config.toml
arch = "dit"
model = "class-conditioned image diffusion model"
dataset = "seven-segment displays showing three digits"
train_examples = 195000
image_size = 32
horizontal_flip = false
conditioning = "class"
objective = "v"
cond_dim = 256
targets = ["style"]
num_classes = 6
cond_dropout = 0.2
norm = "rmsnorm"
hidden_act = "silu"
mlp_ratio = 2
head_dim = 16
fused_qkv = true
qk_norm = false
inner_norm = false
moe = "expert_choice"
num_experts = 8
moe_every = 2
expert_mlp_ratio = 0.5
experts_per_token = 2
shared_expert = false
patch_size = [4, 4]
layers = 12
width = 160
positions = "learned"
optimizer = "ademamix"
learning_rate = 0.0006
beta1 = 0.9
beta2 = 0.99
eps = 1e-10
beta3 = 0.9995
alpha = 4
max_grad_norm = 0.5
max_steps = 37500
batch_size = 256
epochs = 49.2
lr_schedule = "linear"
final_lr_fraction = 0.01
warmup_steps = 1120
weight_decay = 0.09
Rows from expert 4 of block 7, named by matrix and row number. Rows with one number belong to one neuron. Each number is 128 + 24 x the weight over its row's rms, rounded and kept within 0 to 255. All counts start at 0. Numbers have three digits each.
# up: expert up (model.blocks.7.mlp.up, 8x80x160), inputs 0-79
# down: expert down (model.blocks.7.mlp.down, 8x160x80, transposed), outputs 0-79
up.2:138134136093158108125120130126145116124107096143099151148119116121170169137160103123122141129115141087105081154174094086107100151148123069143131125152136139085071118119128131093121128125106130128109125176126103081146106118124142103175143146
up.3:167123122167114168146114102153107093143133114124124112137118114096147122088111149101116089140138122120131114155102128096094103151177142092138119141108130099118096132108124099142094108132153139111075135142139156098149119100128197128134079134
up.4:145108138160114119108141155126169127105111116152141148137113128133172137111128098145143136154111081103073102136124121122095122150182117153159090122122119120125120145120107131111120125113115105136084100110146113118139157121103135077101092111
up.5:096107148098141109127132145151140114145136127132091181085145101127124087132113123123138141124130120098123120119170101154122153130142110118099194130150114143137131124114126144168114139111167120145147127083150095151094139104107117138140118156
up.6:132071161127117113170116083096117093119153137141108122145114105145175144108174122166127108139131154123094102144139106121098099159125127096098125132147110113139106124104148081122077107130147155144149128131134182084135103149142165158169118106
up.7:131143153137153152120130085126100135182153146108137123141108101134141147117131085139085132135142169095133126159091116146123073143121143105135134127138149075111136075180148143095107145181114105104090126106113141128150131132138134143154135164
up.8:138128101119114125136079134110119102146136142131158096126124126079118156134079116137116128122139123093130119156072120112125090192113145120099102166167146102153164089124136131151141141142151157106129100169118093127096131162152115126139107176
up.9:161154140131127157136139120137098135141166104056137107114114114097111097150088125083085054109143144143146127143151082112172157135132122132140119141122103122099140132145112132120140145134107152108146178142170105114138115117183143101121141155
up.10:147159111091124141134082165128114150113104151117135147153127123142091143113089137125152121123133094121123109087127155114108100103135117132146179111166166141157157132133134143114142149131140092162123103129144103136065138127143121172107127130
up.11:110116129114169147138147122135197135157111126142200116115133112146159129122125113163118157134141135116136119119118053130133120154147120160126143113159143116129111170116133163115117122117094145135144137144135120136126099085137111085101116103
up.12:160127150157116115097152107163124127146086134137130092151082129110111175143169142118144137143132119123109138159142112162149121089136161139142114150076114097168146100124093093078165122102114151178159140114118096125153144137090128153129082098
up.13:163095090103117120177111130099154149117149088116054137116120123124145129093147102138121134119148095115072089141087130133113115095117131123106118103149157118099108113127132151122101123132127132113124134133055096105121119097128144175117149141
up.14:101124128133131101144170160095101160101124087070104068122115135166162158149150101119121110114117165127105118103121151102193129175138152099136082127138111125106133134127140135142118128133146159138165132140159102119178100134112108131129166115
up.15:111127101159156134120138116146142201150128141108141160145072117125119133126106112094094136135123125150127155142125185101134110096109142112122138137118115081095119146110108125082144128137113135111112140152162125149106149079133101132123150146
up.16:108159128172116145137172120134108128128148130088122171141094109166109105102153137108093092128124113117159141128126156064122157150155090156108138135162152076108121116122131105098124122111160164152151146102150162107131135143138149104078154118
up.17:132128142129136093170112095112134164154169096092131112154092118100134093141129152179101098125155173150109120111118125090150150138112142126132143134149103121118124124131150100143126119099142146073144119125102120111163149174088135158175130125
up.18:157107088098110113128104118139122136132137098125089140155087113082137181092107072130104102107125130086109107101129112136126100097114169135105143141139130127102150129139152130119144147126110087118151128093114089159126122140114176099156130118
up.19:111091153160167133174138125116139110153113097140111116099119121132073089109127127072114095127157133108092119101109144108132158158137124123125099102097121115149118102141169108147065115124127145110114090152132164110128110123111110132087114130
up.20:118149103119141106121130114110083185144153105079112122150098133158136137128125109106140119137104147146144120130136137148143115139130156094135130120124118127080137119168103135095118156152159178103127136179101127094108116129176097126144147136
up.21:117132138128153139159131113131133142191164100076154143121131134142126115152140133151082121127162140093120148131085172143102099155148128106116102099108170136086118130138132137129148103146121148112109147169143155123106076126184139114105153126
up.22:125112121144070120106109116142076116106144149156121100113142129100109130168089125128108126132130129124135121089126140129120063103121145120140119162154167105109161099112168146181106159156150191155173134139163133134148142132151134151157130119
up.23:147148140193128122103108118135128071137172145113107176124131124154148142148118108098107097130110120118115118150129149115139120139124073133093142136165166111111132084127141138117098153123117105130151131151143124074109112140151139100108104120
up.24:117143139106160121165142137095157124149143116141130111148147132106134083094139166140118137128132134129109172125127164135115095078138136117120128115187110125152109127113125122122124094170109110105108087094120100121130168112137154145107107147
up.25:110133122097135120096126083104092142145160126104096141147116118089107134128110092131144091122146145099132128175124108137108090119119145101103141142161116114118143056198124135122160151122153173086114121137140155110112087140164154118165137135
up.26:154120131115118145114099088120118091167126114102146123112110124050074146128090107108114113114119141134139113111129121116171117141139147072133103133152128139140112101142095173136129132124156171137117163133116091175134134148139158161174153164
up.27:128129109114154137149111110115108124127139126102133147130129130134164098086120129085090111133151137111152138135118092113131115161130103110136110119115145116085123083203078143116126150153100093096119170136084106127165129143111132083142167103
up.28:118087111130141078136159129126159133106107098167150123103115114161179136095159130140115166145121084125080123147138121109109083144129136123155126121175148119128146152111114136111107122105136142137099090121081147130142162111112097115134113094
up.29:150144078125115132116122188129129176126137101087136129147154126145095119109126077126142126127117126107091143102109180133139173129118163113190105101115148106119130162105104136131141121146133128128111113125131094132104096117117117155103140202
up.30:070115159117111157113147070099149119164124112103139105152131140150146111174113107078090144146165164097106137149160075116117104105134144106130146088117071142133090131133114142110154089154185100115172132126105111179145141150158128144148150118
up.31:145102110088124141122126115102191147121137140126094148123133091108139112094126118132094103143133112103169098084100140102103135111117160089110127114150113119082128120148163162140112123163118129125073143118132124127070096102128126135155142176
up.32:134089154149149115099138152108161153119145112153114097130124116124108106131114125111115157112104173134133147093148134125083129134129138155134139123098122149094105096114139135122124133134149169141144164090138104184141122134124111152132169132
up.33:145103143170136105164119072126079140131120094129108140119127083118182085107128096058097113133144137107154067113138147087120097120161132127133129137187090083107126094116163108144086130129154128142117108135101139105126136127115119172162110112
up.34:140143116119113164123092223119162133131099120126140120134120125090093118168137088134126159139124157104122090149106159122112140110143125128129169131127096152141126140095094181114147105097147112146109125123107088141112128125123111090129096163
up.35:150130096149121196112123134151087134142118129129109132178114115091079154122101165131118115099127117121137108154123126140117122143129126126144175159121088133110123130125076143119161135152110131159134116138102099141176103099116140140136140194
up.36:160136117126127111161142121115110120136134147117171120133118122099146098122137086095138064133144078129130127103105112124107117091131110183088132144158173150144158095118141159150130143118162178100139109103092125092147096116168144119112075137
up.37:119128136085142145133142094142128124173132116070154149141103129109186136101125122099088102119111171101120138140119141148165167164133129132172099104103102110108108130158102104114126152129073136121081158116125126115104143128155107145181159151
down.2:129177185119180126126152110127115170157140120097093127102124136141112142110143132116142103107140114121107139116119153140096098139139132119098082114106110159116096108161158148087105148085141143148156150119110121109150132112150132155140129132
down.3:102106126129133134127091111124121100173114141135114119125097094166117181171158110130110166085152145078117151135129141119139117139108156111144131177102150102131118133198129052117125148110126083139121137116122105145101106108149146117117155188
down.4:140131134145152123124169098090112177148154167089146131162120163137150092161134135114133083130126159098139154108150136119121103125103108137141101119106096113132108135131127096084118135143140105173091120135130110152096132149158140148155139141
down.5:121127125135145132120117158112125104118170118149151106129143083168114135153176151119125157130130096111137101119163151143145099112149071122118119151116125141130123118116110152101130111133128086129114138125166143166134129127181093126145118137
down.6:144136135101117137138123150142075103118135105142126122074160162122117151164103169144125173114155115150102130125104111122105163143108125166111147120103146151136098117124139125120116150140150138103157117112143139125178130134111074074162139149
down.7:146137103154101120144113138141140098137157107136187162136202108130100090112125096109099151120124120112158123150122136144163115148136119134137106133146141152130126168124142115109134134134141102142125138110151170118167091108125097139096140102
down.8:140131132139123113150103169147090113115130152130130101124124072131115143119136141125139135108122121083134113124104167154121118177138100114125112140133120119139115164126112125117074148149162135162152144198133134082085116121092159136094147143
down.9:144138200146129150125150135120126147174129147073158136126134141104133106122139132167098060134101164162139122142093132133112085129095136131100131134100096099130109116119143132125112162145117158172119147134102140152117136146157175104097100126
down.10:105108098117118117155108135146116143073142126117115141092130114115130122112092119121111149137105111145102121098106162124130174141149077179121103087158138106150124098077135138171142109127151127098121132098137118118140118135105125082109165108
down.11:127097135136157121147163123129126124119111131139109167129131097125138132119136122100183155105084118094127116147114098103125151141128101108159127131110144122130151126118140116147114158177152121101147149105095099132104098134103095104117155128
down.12:117146162093149164128119114133177141122150138113117116094136118154114112126137126121105109135120130117137126102137081144121122109113128099123120086087113100110121175139122172101155149095182152098202145119136127130098138114120121134108107134
down.13:137145127130139146148114193164100137130142132089142128154127202144148117112147137129126134114119104184157136121126138096110098152127104142136138119097142166094117098167126144086076160138127157157156070096094088127123154140158123111165128148
down.14:140167161132126122142170124093145127131170154116148109102155139122152109141138136197131157130150155042163153088150141096161175138149118137095134097139119124143089135134103093112171149081117126112130125125112089159177149116145118112110120137
down.15:145136103073122098138120105141102132139115106138131161118140119118150156135104111104139157115143106153160133159133131175090129143147133121103126151112146134136135115130117121094122124092148115137146153110095123093133088142212118104107157114
down.16:127138101142138134112130145139126086099125116138153152085108110065122112150094163125135183125111083145180102146142119121175150127158091159158138170134149104143102142132118120148132127093119118120122105077097119126122112142156138144153099123
down.17:142170126134139129142128129131150133124137120081124164111113137123098112117126138054120105125090146136159156111104156081129110116132106160145111147132167141156153134106134125147140143135099098155100114122173145184163161161105108135152121146
down.18:092163149169110136101111125169148120111146140115151115126134114122130105109076135168119144123133120143145122128134118105176150150136107138111158155123125141117144108107149139110136137104043175147159142114124147085126164136182165140151129136
down.19:147125139115147106143134102135112162139105157127108111133147153100123150159111101132119130169138097109105106123108200126135166118092105085133175115039134157177149098103085104079147142093126120135142079122114130099113159140167173094143111124
down.20:129123126105115127102123128132088126117103172128098121128117151125129182110115111141168138135177114103088122145160131135102148133127138102140144097078113134090132132138122189130123135147103106105146169123137120079166141129129100122113136128
down.21:102098132091117120139143159119099122113118161136101109137138175134104142138157139118234144120130125103137117092104125145166147130224123144136129136108144124142143169139082129169123118096115103111147117174125144138072082118124113136144082151
down.22:145121143131137103153145106139136140139104067168136141118146135111126146093127126110145111125114135168106140140119147175093137129137185076110160121116109093142142122119138130147108169048133135101141158134099163104128125128144114147101140102
down.23:131122125129104116108098089117141103119123141150124132143135121070128130087097110159110092142112118137130109171136108142134135146125134123101127137196133126097123173137132153112116138154132146101113160140132149084165121138125148084101097099
down.24:099120133096140122144121148106133131130135155163090144099169085121099126120102132127098129113124114160124119134131120100114130116149095112111087122170136138146146141186112190139150131129143105142149115133075071132075135098096121133165116122
down.25:123142123143117116110117123095192130124121128132181132143140150129143128148170110137074090129118105126139175192148116113173107101140099135134086113170088121123119139133116140118143165199127114144122094108171117146140112141151127145118096093
down.26:127139174088148152127124102136175110130086133099118142171115123142128125092125124091084106135117118072138157127155158101141126135133153125128116086194090149142137089130129149120140123135150140132150125130152149133151141073126119140143106169
down.27:109069132152126143098132117127167099146133128122129141154115177118141144157142135208152153139116120092138139135112090105133116151114116123195141101120134088119141150122125104187161139111110143153140114156156124127091124140107108130086084156
down.28:139112124084128136124108140136146105114126135166115086132103090135132169137098143174136161121161106120129134185146120125122164128141141132131131161151135112106110099139143171144137118129136127120139137139176115111126107110157145131149135109
down.29:142144143174116169153129140134125167146130168105096080097101129148118119129120116146107124139186130149117126089142188114123118095122140098107142071105127124137112103117101131076136129142115124133157130168142080132139164109137166136151159141
down.30:175121125149110137134147119121134132091105165126121130117101128138116153143131105183153117123166113163126107089162114123115151122122155119113144135101125181149117112150079132121162128135054088143135098115135157101105098138141097121141169163
down.31:120146126106125140129139114116155171077125086103116127138119171162124107090122125152160088133076125131082151094157123158116121118098123103089118116137112147084148133118111118146148144088129109126133144127136113147132170129107135160132142075
down.32:076139133081122120114120136113119088181116196141143138111102145147141084160145128106130149127082131113111159099122133101163115120080121104141069125108107133109133108110147147114101149136094157093108120108135145116120121127141146167114127143
down.33:169135121150137127118148151140130177123135136130110169153160158119161124161115116119050157127137049116100136127135163124150117108092109105116097103125106143167123093117126147109147124141151156105192102074133130138100142104115155130139105139
down.34:124115178116162142087184136150126142149140117121103162160116130108128113144157097128133143132133113116103131132076160145131116122160154079114134122159126163142146078139086164120120120162125107131178133105136127125099115108110187158130082143
down.35:175108161140137143124142122090160135136112089104102141151089107109123144164112154095110158137136110163109174174124122079131150141130140148167136167121157157119130150185101102141149122087142124108102112094138112121111128101132155086127102099
down.36:107133105184157118174105134166122118105129120119143169108143103119155108118143114203123078126139113095156124098113140138120118138153109136192196119146153128107127140117135152128108100142140135131129100127097128157099128145103107137125150141
down.37:116099094119133082134101130121120094055119121142112098079138135103138156169142169136188179133126125142155105128142132116108126114148097137130160121100148137153165140129146129171127089101118119084133143111132111141095120139130134125118108124